From a checkpoint of a small image captioner: encoder activation geglu.
Rows from block 3 of the image encoder of a small image captioner, named by matrix and row number. Rows with one number within an expert belong to one neuron, the router's apart. Each number is 500 + 25 x the weight over its row's rms, rounded and kept within 0 to 999. All counts start at 0. Numbers have three digits each.
After each expert's rows are labels from the 100 images, of 14976, where the router gives the expert most weight on average: "place" is the part of the image that holds the peak. Only what is clearly more common there than usual is listed. The data: rendered made-up planets. In brackets: how many of the 100.
# router: router (encoder.blocks.3.mlp.router.weight, 16x256, trained with AdamW), inputs 128-255
# gate: expert gate (encoder.blocks.3.mlp.gate, 16x64x256), inputs 128-255
# up: expert up (encoder.blocks.3.mlp.up, 16x64x256), inputs 128-255
# down: expert down (encoder.blocks.3.mlp.down, 16x256x64, transposed), outputs 128-255

# expert 15
router.15:499436481502501502514464523530479517479509485513482503484503462534497491513518470494511504516472538479504523473482479482456487465465508479478504486517501507481471512425512520494551552508491488458496489510465472451479459464479495521452528490482510495513550509505535489524488484492519532491552474530543473510487564479523538528448473438501463494473490506484485508475494508491500517517538
gate.3:497501544502502531499535501502500500420536500491511543479485501514500501500475504502500503500501499502501508527493500560501499481415499498500498504535536502518533483509500438498502481455485503499499512499515501501511518470503554503501501500500528498500487501544499503500498500491503499471500503498499579498495494492501475500499502503500521499498420499543552436501500500501351476502502
up.3:502549510526495499496505427509501499500445501506506495502533500481502499493502512503500513502499502489460527513566514517512547495575515503510500501500441467502476501500503501554485490514500504500501501542526555498465515479501436483505500500509500500498508501440499560499498501515497500529491520423503488515498503490501482504504524523496497500494483500507510542521499499503508496499486
down.3:500500451497499499500500500501498493500503501491501498498499500500497500497497500498502499489506489509499458508449500501627613501505480500499416496486502499500506501497499492482528481499500481500501500501505504499517538502501487505511495499449508502498500502500495500500499493481523504499496500499500500497488521499508500500499502507538500502500500478513500500467493514504500500500503
gate.4:503482464505541486494524499489513504476480507532482504495533467499488473480531538504484518565530497489468493490536529541481512547462504566502543513495503471492488525475503510524487499532487501499474498498469476499501498493563509513491503469490490493485521502449523495538502484524514508500506498521517465513499542436491485504476500494496469503477494511484487510498487487500506500470516
up.4:499480490478526471480475499503502500495477503548483503485576484503491468487533505499477536523527483492478530498545508507489517487469500522505508510496503479480490523485500524522542504526502511504479468496392471474445437505492498515470504497496496463454522498442535476530473465515518503508499507492543475508502532446534497497450496500541462504469486508487497520504549486459501500483562
down.4:502505501521506554500548490511540508515474479518478496513520499504514494495532496516461509503505496535501533464521489525532530491522519502516494514478479485575501534471497515523460588523515489476479424476499500533474494501470498479529497500479484482484512510437521501530517589535484492516501532488496489571557481499505503471476510492500481498530482494529483509501511496496493515497494
gate.5:498505527500500505500505499499492497502523546493516502488444504501496549503461580498512498498518504500500522498453499508503484520500501500499500500556520534525526495508497479501500481496500500473500465493498488504511542480500509500502529500501507540502496502523493506430487501499498467513498505500494552504471488537492492500519499511498502549501497501573509492503500494500502498500499
up.5:510500498501504490494503474482500500451499460497495492491514500499504493503514455502499541504505546500509486511514490497499499449489507490481509484484512530494498498500485504513520500503501499479499599504500502496475498518506499526498496496500522499550480500484495493502500477497540513451499502516501493500511512489508494500498501503503487498492496500499528493502501490491423496503536
down.5:502499499479504497497503531655491496497539494487501502490492508500478477489475466547494489572420499500495485499487488499499483491479494505488563494639506462522482483515499491504510477498509493503542509497581499491512499500492504512522497501507506507508500494564484473502490486493519509502499508511426502501504514501497498470503499509508502508490501499479502497500504497498502499500505
place: centre (67)

# expert 1
router.1:495441496511513524505484508525481505482514507499488525475504457519494510498492460479519495503481549468497525462489488479467476453475503483483504483510513489496486502439514497520546554514481503464506493513455488475482470475503498499467515468507501463515526515525528481521502476490512529484560476521536483502483549482541527532474476442506491495458495500483478487483482529489512509535527
gate.0:509495469542490501531484502506497494501566483500491474509443535529494507527504474510510493494498512479507534476506524496515492485518473507504481500495455495500471524481468502444514526516468528507578494470475524484492489480455479493495518498502451463507493495504463483500446501470505514461486486441447493503475530499501503488485496474462483496486516543477504511497533522486484482495464
up.0:482501493442506491478521465481505507482503514479523497493503530473512507458495522435499490488499470533501492516473462491483512496496527478517530497468543526506532461536520495524495459448565490496482514509513489506498518530507500492519490503511536540492504508497536492495595502525502497551506515548501524503518493513503508483523501507555537514514503499548491506502494486510548528500518
down.0:443463501496500486525458514503497478523512490490518492495468507527493509516480500524496500455503500510500548506487467520451494499521482428475506448448498488497501501496519489495531494532491453510479495478479484459523497555496497495502498467482506508489565526504482517496483454501511528581541495504517458477467519476498503500493507494586501510508496529507471502491498511472477508538521
gate.1:500508562466497498380524497500552501499494504498494540500501502473499492491504524500465499515502494505501499493503499521503500495481560612515483503538501515500490488597491494558477491517498506501499497503507497557500491497500500503500484500536507498461496478481495417508496500499493449519490581564483475568505483518479428500499498550514494497528514481509496501535500464500528497484535
up.1:507513518499499434445524484421503506498445470483495507500528498486516503499532515466499508522484463520538503499501505501501498489499526505496503502475510533498501490533495563508489512489498499487478503533510550561501497528556498518498503501509500500483494487502480417506505500502499476527496510523493499532507480503502505501447498501499498500521503485514514495500501461516495500499500
down.1:508580501500510524500509500504410505498530499500501496454500494503498501496504504493635501512499499499500556498509507500499518503494361499501514501506501511575502499497505503548496502506501503500507514503502496493489501489505511501473487500500500501569500500500502502503487499476500507498320491499500500501499502498501511503511495491498484499485497500489501464479499501510508496500498
gate.2:587535530528470544479536501516503504492449500495506505502527504489544483498510519498501500528505500502503510506511496512505509462501564524536494511485500503515501496507486526528474500492482506501497515522531560552500498500511507505499515484524501453428483464520491493491492507491482440503467522502450513537489489501531468479497482519534491500506485491539524458537498451501481444475503
up.2:444464496505543496540486468502486500493508484484473515490485491523467487511476439503516563445467505482509515501464510461464496472485430480476483500540502494481509497493516491484515501490545489468504545478475464465488551488479513518504517556501508522539498547516529519509508503498533557482523464490563509473544540520514539452495505458468578503494479500500507513453515510517491531531499
down.2:454496469503502546500511495499519453511473502497507484564501501483533505503522502526468514480502483546503494541500478500511505487543493470423504495495470496505486517489511509439492537414483495481480477452439488537504509524497495494502514482457503488450504508509507506512512553534457503502495531499498499499548483559508546469496507448485512541546487485512494550500512518498454506516503
place: middle left (62)

# expert 8
router.8:519498539501476472512435494500493527518502496518538480524465485457507460474525522494508500503529478494499450454506500500505487532529461489535457502501479482497506526476528517462516479497512520521504478513473525489506526466507513471509513508484505507491502506511543523461564494514482480487470492497546533468469534525488474519487525453488526495476540529480492491439497511525508540529478
gate.0:528502514500480499528449502506481481477510495531506496510478490483535501539510412519501498494524500503496489513545498505494508503512508497544473513509481499500462496465495521474499534521463547535517499509511514478465509501493503499521495500538492500504467486533501481561502546522461532491494507432497501483489499534487483482463541467469504500489487502481563506499522532500488500494489
up.0:537498537500490504552483496505473500483511486525508501499468513468519486501524471495500494500500496507497480499538499498476497514525496492564471512512472500498482503461501506437497506537457543547530489502492518505498519501497496501504467500522495479502489462508522507536509516510464526471481523487493528473476499551499474452438547428468514496500491499478536496496506528512490503495500
down.0:521492477508514498505501517499517494499499504516500484502496499498507505504514462501536596500500499500520504531507524519431467489459492543536515498514506514457506472490474509498531532506465507491455507495513499501500498535457506501475492522513497495468432462501491510480413511479515556490488492448494494495526463552496490471492498502446519497501492510499526499502509510445501451481501
gate.1:488497487489489491493494488497516486506504504451489517507496500513512505527457464493528531481436504490500542519458541461500539482508499545503515516502494502511498460497524476508484496458496481502505559525521562468481506520499477506539503513546527501479509530533556549425486506488520538519506460488507493510495473494522501463525509500500530507484513485506506504501493494493491499542456
up.1:543510480508486508514486512514491462558517490514511435510436500471462502478531516490497491526522508500481445492505493531511450542542498500504488498496487497503495505485472503491499519517539492503519449467489508573505494464501495475474512465469452488528497476482502495481509495503480500459483511501528498490492525501475493541489501484490482497482548504496465490456504524511511501496488
down.1:482521468487478530509500501522491481501541510503509484511495508475522494498500500459504488539529477454444496529499502491532488524523500506530500532495478464519491501495516476487482466479510514495527461502507499514502516496494570507539511535520504494477502480509453475497500527503508499509459541491489499525494490506505478436497546509500531482501485429509502477550489516521483500502493
gate.2:513501481518496485499499507511482473508491501515497441501545503503488535523545493504504507542519521485501506487528538514520543493530502512511502526501472499492498504500490505500489515520470498491499503507496507484479466464483477495503507501497495493468506506488507514501489497497470536500489490483508483499507498507500581500473488498477499500502527501467501520502564498434536498495386
up.2:440501503486500550503497583501419482501534469496499514516516500501437487505479473503499507477459502516489501517467479452501423495485474500488501473507508507509498517514520503501571477502507391531494506493500499498499516544530494504497497510509514497512487500493496497502506499500545526493499506463508503500499494499504471516509503509508509496525486506549507505484496521494449493492500
down.2:499502469498501501522494500498493570494530547502523486511478511456526516506498477500529514527508465469483501525506500501494461488512501499526509502501495511485497480493497490499504507606486490483506497491484511562492512511471487496493487469570555499496497453504483487478487487537536504487493538479400518422487510499498481495465514500488525481499435505508539504512502516505496491501495
place: top left (53); top centre (32)

# expert 7
router.7:493443479489501520504472515522493516475518516525490510483505472540483494495520457499507506495497542453510526474488502482460496470482502490502494496505484483500476497449512512513553560507502512463508482515446481468478470464493489504476526474482511464510532513516529487505494485491512527475562479530565480509488556503535540504468469443501476494471500503482482507487500538503510522543527
gate.0:498538507458500501495502414496500495481499504497480501504489502500494521488453645501500500499504506501501497510502505498486502502499503503500500500481501500501494511516502454504423475494496499527502504524540510500503500555505495501513494500506499558498516520495494492521424501520530507545494505500493500500559499494498498484498533503500501500504499497501500511504495499463499497483500
up.0:479507528501498504489525398502499535504507500547502493509499489504506500524477500522500500498500502499502498506503500480516509488497503365496499500516499499506489511502509510586491493498499495514505478514505499500477500541514501502507502500601501501457485500500495502518575504497487526495492509474494507496490480495520491495502519505507497501577492488478504508492501498478494496496500
down.0:499509496501489502501499493494500493498501500502506501512503500483505498501499500499500500499496499500500487506498503500500501500517502503504499492496495491503499499498504501389499500490502506498495501500503501506504506501497501492511506503499366508493500469502500500500502500499511566501501510497508509502502501501500497501501506500606506500501500519506503500499508502503587502500497
gate.1:397493421482508511493537537477553498513469528483511490521502504530503511476486535512489493509520502502500469523523496552535484521506486578498539484525509505495561499501488472467503492437489522501499483446512464501530491494503529512511499499429502500463489496509457500500495491482528494500491510504468503504519501499503497489501500526517501492481501536510502489508473499500509497495524
up.1:500512563512501496523497480503495534501515490475517520499505509443493477512500490502499508508462537504511530500500477467487508487503499496498470508498501471512502492491538501498492504538599509485528500526506578504484507497485500499503515515545517519540520504506537499506512549502501528499512502475515517507450486556495497501480506484500504502460488491483513473508545509512472535520496
down.1:502507464500491499523498499514526514498517513504503510516498473474517463514519490511419492517533534510495486477536514470510516499492555458531470524484481460447499506451494554503478527496510521500504482509472501501495500506480524478486470483496456487515488430534510457516507516511496443494482519505463464505500474494528524524462503492522498466526499506486485513509511504501473503563489
gate.2:479504539493457526477508495502503485495497499499497513517492500517501483493488499531504515513504485508513512498480436498511503478460500527503451519564500512521508530510508472507500492478500503500506457413504499526458503451500505514502540521509539446430483510510477486506500531475507484498475535487499509559479454499486422447479548509495519500528500448515529484543522488490495521523532
up.2:464495566507506527518501499538489497500503434501456476494484500522443499511459475507472563495481500509551513473472498502525499503469498506500478501531502500498502517504498486492490516525516501490477457415490540499445493467491543522497494520514530474438449493502514500543494536446470499512486497487499498498462410543503477487444500503521499500531501482455510491501547463476520525536451
down.2:503496499514554435515464506439434477531493498508466476504519488501500523532501481496492506447503503499498502507512546525496508493512505473491516454559491496499498506487498504500501501526455485504492564507507470449489472512475523482500494467491455509499511526539504508485495481504499498545505483494466483493501492500522508479441505556512492512505488483460476483500504494469448498556521
place: middle right (30)

# expert 13
router.13:468443502507515531512494519517479504453514511508484512477517463537500492487518462496507501504504547444501517473491480479481490454478490477501502495506496486495475500453510502527545565497488497482501473519450479484478478473504503504491493502492509464515516510520532484519503477500513524478540498528552480514497559484544548526470485448507483496474491502476480499477477541501509507543513
gate.0:469498568475492515450542457503498520475509494422526536462509500449519484457476524454501497498479497483520517500461487490500521493481499494512502495510541504546534493496538499510505455468529508499487512500520499498495512508497500523531509507546562567493500512516507473502507517498512475506506518499478560507499491484527480491541511492532540505518490486545523472495498494514501520506526
up.0:506542507575491491463504500446497498516405506525454524516528503515485499537496486509500515499534564525546500515504500512499480472477502511503503509522499530457492496528471511484499504506425488499497509497510512503507428485500465484501499454509463491482412475442501461455476495504473485503488502505473471524537488501481495482485485539446483500503492540462509496511518472476498471504475
down.0:470497501515481493500498532492514501515491511502514504539548479478543503529523499550452512502504498483505513497518488516495562529522512503529486502542453496495489504439524498496447516494500508493489463515499476511520497506477538465504514491447483482467504499489524515543512531559470495511498491426498483524538497508515515493475522500467503504547490521470487515500521510490483506480482
gate.1:491521576464491490479465456474506505511491495467543546472460527478478500502455502450498477485473486495508502466488488484479525507501486502493480491509500497513495469509539500486499506479535509501499555539568525507509505500494502520496533538511529519540521544502492523506527489505522503544528477526507511499496499494473507509488491496511532533500534484499490485460504502527509584499506
up.1:487520494494507504458512514498496477494497502467499523457481519508472521545491494458546533488502507511486547546490504504507489455500528539487506476521516583463497501571472495495500501516519501522500504499482515504440473518510496524477515496587474493523483496478474469498417464462502499500496510484484535552473502497499488503517497534479483500492470504494519500518512492460448440494502
down.1:463498505495480507533496499512499498479515536492507531502498485478499461461476491494531454553498502455443506506481553496501501517509500556521485556505491466522505500480530487500483475479504503483553468508485500496471521499497518498511535518512505509494521507516506483506500502501504497506423534477517491551488514475522474500497533510504538455480475497516491498507513534557498507503484
gate.2:573502499495480499519494510505503504511553499500520480498462507446502500498496499478505492495485459499481491509473488501520499546505495463512447499500506501561538502500505503499500481496525497498513501500597500502530562484505476492509508500483507542634511501520491550497500499501525497495496475508497546471489491498384495493584503500541548500503502481542503527468498498540501516498493
up.2:478481555500544530498566423515490501448498502494481507474515504526488523470464513500499526475498562503537549502500506475479499464447532504467499483502524523480488463512493472529502508500571495498467556517469495487472559523487492514499482505548515508519456501548506497502499500496499516506538512489497528500516507510523511510493489504524477484487477521498546466518501501493492496507501
down.2:495531498484534502497517487503505498491499499490501506499509511486500497486506504491520500510495505501483518502490495493499495459498502504500511500513504510504501491508501498648501483502502502490498413399500504510499497492532394598467503505514504491500498559496500499493497500497506493496540503505500506508498503496495481514510505500493511500498495497518326501501489499517500495498503
place: bottom centre (48)

# expert 4
router.4:487439487497503528526495525523478509463516517517492498494509453524501483495504477484486484498496561460504524467498499489462496461487500468483494485493503505489481501433519491516559561502489487466493490506457483471482485473504505502466535495496521465521529517514527496522494465504538518490546488539548484501489535481541537519464490439496481500486499489473482496481486522499518497542532
gate.3:500603510455457500499528500514503501498504500500501516500510501499503501500500500500500501500497499500500501578500499488527505500499501500500501498519500501500567499500518522500352500473466500499500503501500501499500501496476500423500501500501501503500500500501500500497410500500500501500500501500500501500500485491500500499538501511500515500500498500500510499500500475500500501500500
up.3:499476500485500567500539571510500514490505499502499499490500483498508500501501486500500499500463499493502466512499415480498505499495500492509499498508500500500499500383507500498500498501502507500500500423506491499501500501424518511500500499500507535499498499501501499503501501502507590500558499501500491490499502517503508499499502479527501500500499500500501504503500500501502502503552
down.3:500500500492500554501506500501501496492499499500528500472488500500500500499499448500504500523500500501500499502486499499538487500489500500500500520500505500503503491501500500500500486497500500518518430485501505501500501400501501514501439501505512500500496499504500497500500500536507382500498501500500512499491451500500493500500500498500509500500499406506511500501495499501500500500500
gate.4:499499499419495501498482477510499498500501452498495499499501540500500500520500497500421498479506499517500455499500482489500500499499495500500501500500501500479465528589500501433500501507502483640500498498535497490463489503538496470500499488525499498500500500502500501500500501501499501500500497523500500499498500500501500499499497494497499500568498500499500503500503500500500500502500
up.4:500578498558498504501487501501552499516502500480505524567500499499500499498503514499501490501508498500499425498501501529502500501502499500500464500498499499501506500499499499498501559500501499491501398500483496504504499496501500499499500500445498500500512499501435501497500500500499496499500500514501501500500500445499490502496500500438500499499502499499465500499501470503499502500500
down.4:500498500510500500508500519500500500500500500500611500500500500500501501500500500500476500500334500462499499500550501505500522449500501430501501500500499499513501500500499629501501499500499500500500500505519500505500500503500500500500499576500499500500500500500529500529501502500499500499500400500500490499500499500500500500500500484499494532500500505499499503500499548500500500517493
gate.5:507529452472501489484499487485495498497490501558493478489517504503475561417492520447514518491530490512495470475496508523454492497496500537506498504471501551546496515512451500503501497499559524509506523488503456526488502506503492523502467509536500505502473515495498500496474488440559486543509476500532494501500495494504505493507461529540499500517506489518482503479514399499523499487499
up.5:468500501506491544520531500506571502500499488451517500483496499500501511538481487500565499513484515486490586598443515467544500488499495502496500501495591478520588459500495483518501464485448499496459501486514515497508505485501501535502553492496521501489499498504489500500498510489486496470485509488484518556499499482475490497501524499480551500461501491511566484518499540501451500501483
down.5:505469500521498501496500494500502546491476498540502462501516462519573500500533498513494485531508515503524500467543506513361501495500501500524472500493478499480472533459476562499485524509504505441496458503484493511473487471498492453492500501500498493424509490485501502501518500504490436501500493499500458592507499502519501499483480497500514418502516489497499496499522500539501503501500
place: centre (39)

# expert 14
router.14:486429495502497517512480519527486512458512505508484515477516448536504493509517462493492491506498553458509520462497490476469491467484497483485495489499507494490474495434518506519556551495490495477494495505446481470488483472496503507472521484490504478502541514517535470508496463494513527484562473538542481506486539494531548535458476450504475498469493500473490488481497547488494503536530
gate.0:495518500524500498513504540523531486521477500487512465552491541499462497506501507493501540469512485567556497500509500548510496507508500577499512513458495514474528465518500489500472497491506494497507491448495502517504505485459499485504511501494482506473457490501493500501495512496501504569495517510467499484533448564486486495499511508437500499533495530456499499506498465495472497515460
up.0:519492482511537499448509456423494500493449505553467499456544438503499498497521503500492508535548490499484508498552510511499570508491503502507532476504518476541494513495481503540500498506497541508463499488493479488448459495516503501486502490538501504452498495459505469499502497495494469498486485467515508502500507464455499504497522504545484499497386499500500455497487507499533478484493
down.0:502524496513496521510502488539500498561496572505480499520514542495521502506500494499468508483512545522485486498531519497500501502500548530513476537491461498453496475480494498475457510542512511501499495508529499515483435523460501479491458490492460492500506488484501499499502512542505549520494489497455460513529489506439526491498495493504499488531515571423492507487528499509495512475346
gate.1:513508505487502496498495529504505482545495488498524500521485509454478473501489496499545493518509473557508470494495545489501473517520495502479508526506505512443505501501494499504500504513505485516509455465487502541506492504501509502508490476501502501498492480478483471506504507498499493499482489525495499483505435509464524499502500478496500513571545501493457505470470446435490506501503
up.1:501577510500501506555475482500476470518548513488507486517500576503496513513462494482502507421494493494486513548489497504523501474549491498484504492490492500507501507515531496471496474485521414501509537543520559491502511528507464450529496484526449506516499524493469489503500512493531534508501507453501509471462511502509483493552523511491534513509484497507525510526504497502471500502482
down.1:523503522495524450476511420499487530429511502453499501482485505533480468439496523462517511480492496501497507452486480499454499486452495500454518460502522501498522497558498488518507495500498482506510507508492495486473496495513477534498493514515584505510500499507456511499515478500518497496490503520506501475501506534537526502509463511501505500471527478507500471490473434507511503494540
gate.2:554523514481483489469499499499500499505500482504521485483486502490494498490416505425504498502505460501488458477498507500527473515501469500509499505528501500502501513500516498483501477503503501499499489500620511515510499502528423500501502501499500499504462500479499499496504484502510494500492505506498506495494498498490494465502507492540539500525621501500477511498499503510508500491496
up.2:497502506547507501511501491507497494507492520491449533522501513507481503505492495490504557484618514506496504519500497488490493430489519498491501500498488514499473512515497511470499499500507493525499515499501511502490494510495507472500497500508487480504434500481500499499500502499489580513497541511496491505501498500517495499497500539484492497505488498457494519529500503500440499489496
down.2:493495514502479500499508506503556505486506574485504502498487492498503501497510462499487529508491496501502522500499499492476499497467499393499502502540515500502499491483519501385529501499509501499499501492514499498501512493505442516472500515518510496499483499514506501494369500497501491491501496499500519504499496501500367516501496492492503497483478487503508496493494501504501498501500
place: centre (36)

# expert 5
router.5:485452489503509533514495532525481498462525500506487513485510473523502501488514457504492503501493545442503529477485490479469484463475499486485511495496508491483482501443511515532554547507491491471496482522457480467474474481489502513465512484503516460522537512516529482513500467493515518477568494526551482512495554493545546525480466443504482497474498502484477487496481536497508496526517
gate.3:579514518500502516501501501501502501500494501493640498503500512253512501504499501519500500499473510482498508515495638496514512498506526488514455503484489473508500513500509521525476489488500497517505500501503513498501510508503511485516505500496502486505519501500500507501514519504483450499489508496503513496499503500495499494508501495481502500503503494504519501502502512501500509496475
up.3:499501501560484501494499500491500496563496502432503559521508499496499498516511476497499492497534503502529453501505491505501500499544498498484486499392485447506497500463506492499502538499499497438495449479516525506502461492503488446498508500482492433469502500492489472530504499504498498518502507516499488505502496500500485500496515553505496500499510497499463501511499502521465507500510
down.3:502505495501475497506490500514499493457512501505511494503500505494510500511503492500499472501504509478556494475516498503500492505516498495511480616483482397494499485497503498500499502500494319508502499511500508493508496505506498492499496494498500496501505500495501462501501505510499500499490507488503493496494423496499501498499500483504502483502512500500503507523501505498501511485503
gate.4:515497504455533502520502481525481496457514487488484534467533515501484498492486487438471532460462513482486506498481470472478482462482525477482481477498526539511503501494524499505512509491580436465479505502473491475487512545507487486500504505499498476519537533498552516485518500508497532486548497532516497506542535513540508496542445453506499500522501526512497532486515557511479501499478
up.4:493485458449498504528445538517450481500552480537516490479478463499484543518491501483499487502484477489457493498484426493496486527490454497502503499498489540550503500495507493453515492503500485505505493480500402475554499546518515503487495462490501541507541517473504522457478466537522536506505487502500487438490515465451521499530479444542540499497480504515492526483496521483521498503483
down.4:507494493480504495488516494497508476491501492499498498488502564480506502488476516468535523448504495525495513499484456511480464488497514539488528481520502558509503485547499471529527465479497500505486521481519496499470488505510499499497470512549501469482493523491438543457462472494539542498538499575499529512497550511472479460566488546490513488496506564530512497513503499527516466507500
gate.5:502500594501509512495499473505498498460456499552502509478506547505481449507489521502499461493500500520499557480505513511479501522500583513505510502497512511497532499508457518486481505487510590485519579509483499498495526446470509485500502501502469545499499501499470527503448483464459480497500500492492499510502489531472501500546501530499480500495489507488497503501502479495498472498472
up.5:529489484494501500528438501546498496499514509578501462478510454500466500507505500480534502508431501472493497505501502501514483569504499485492499500495491451516497528484498584502502508514479498537549618516508498461511499502576483482498500500494490488496508482500526505431483492480495512482502496494503497459478515500497505507511490497500487500478501506500506498499502540502504478467500
down.5:516517508499499499499500500503515498614520509497481564500485426499500499497495521483502500502497471500484500500498501466494498504498500501498501497494504494507500497520499500505490478501501507507500518489528483502501509499501520500501500502503502522501452493498468504492469657511508501504419499500497524500497502498490499491505540534502500546497501498500493482501484433502494502500502
place: centre (70)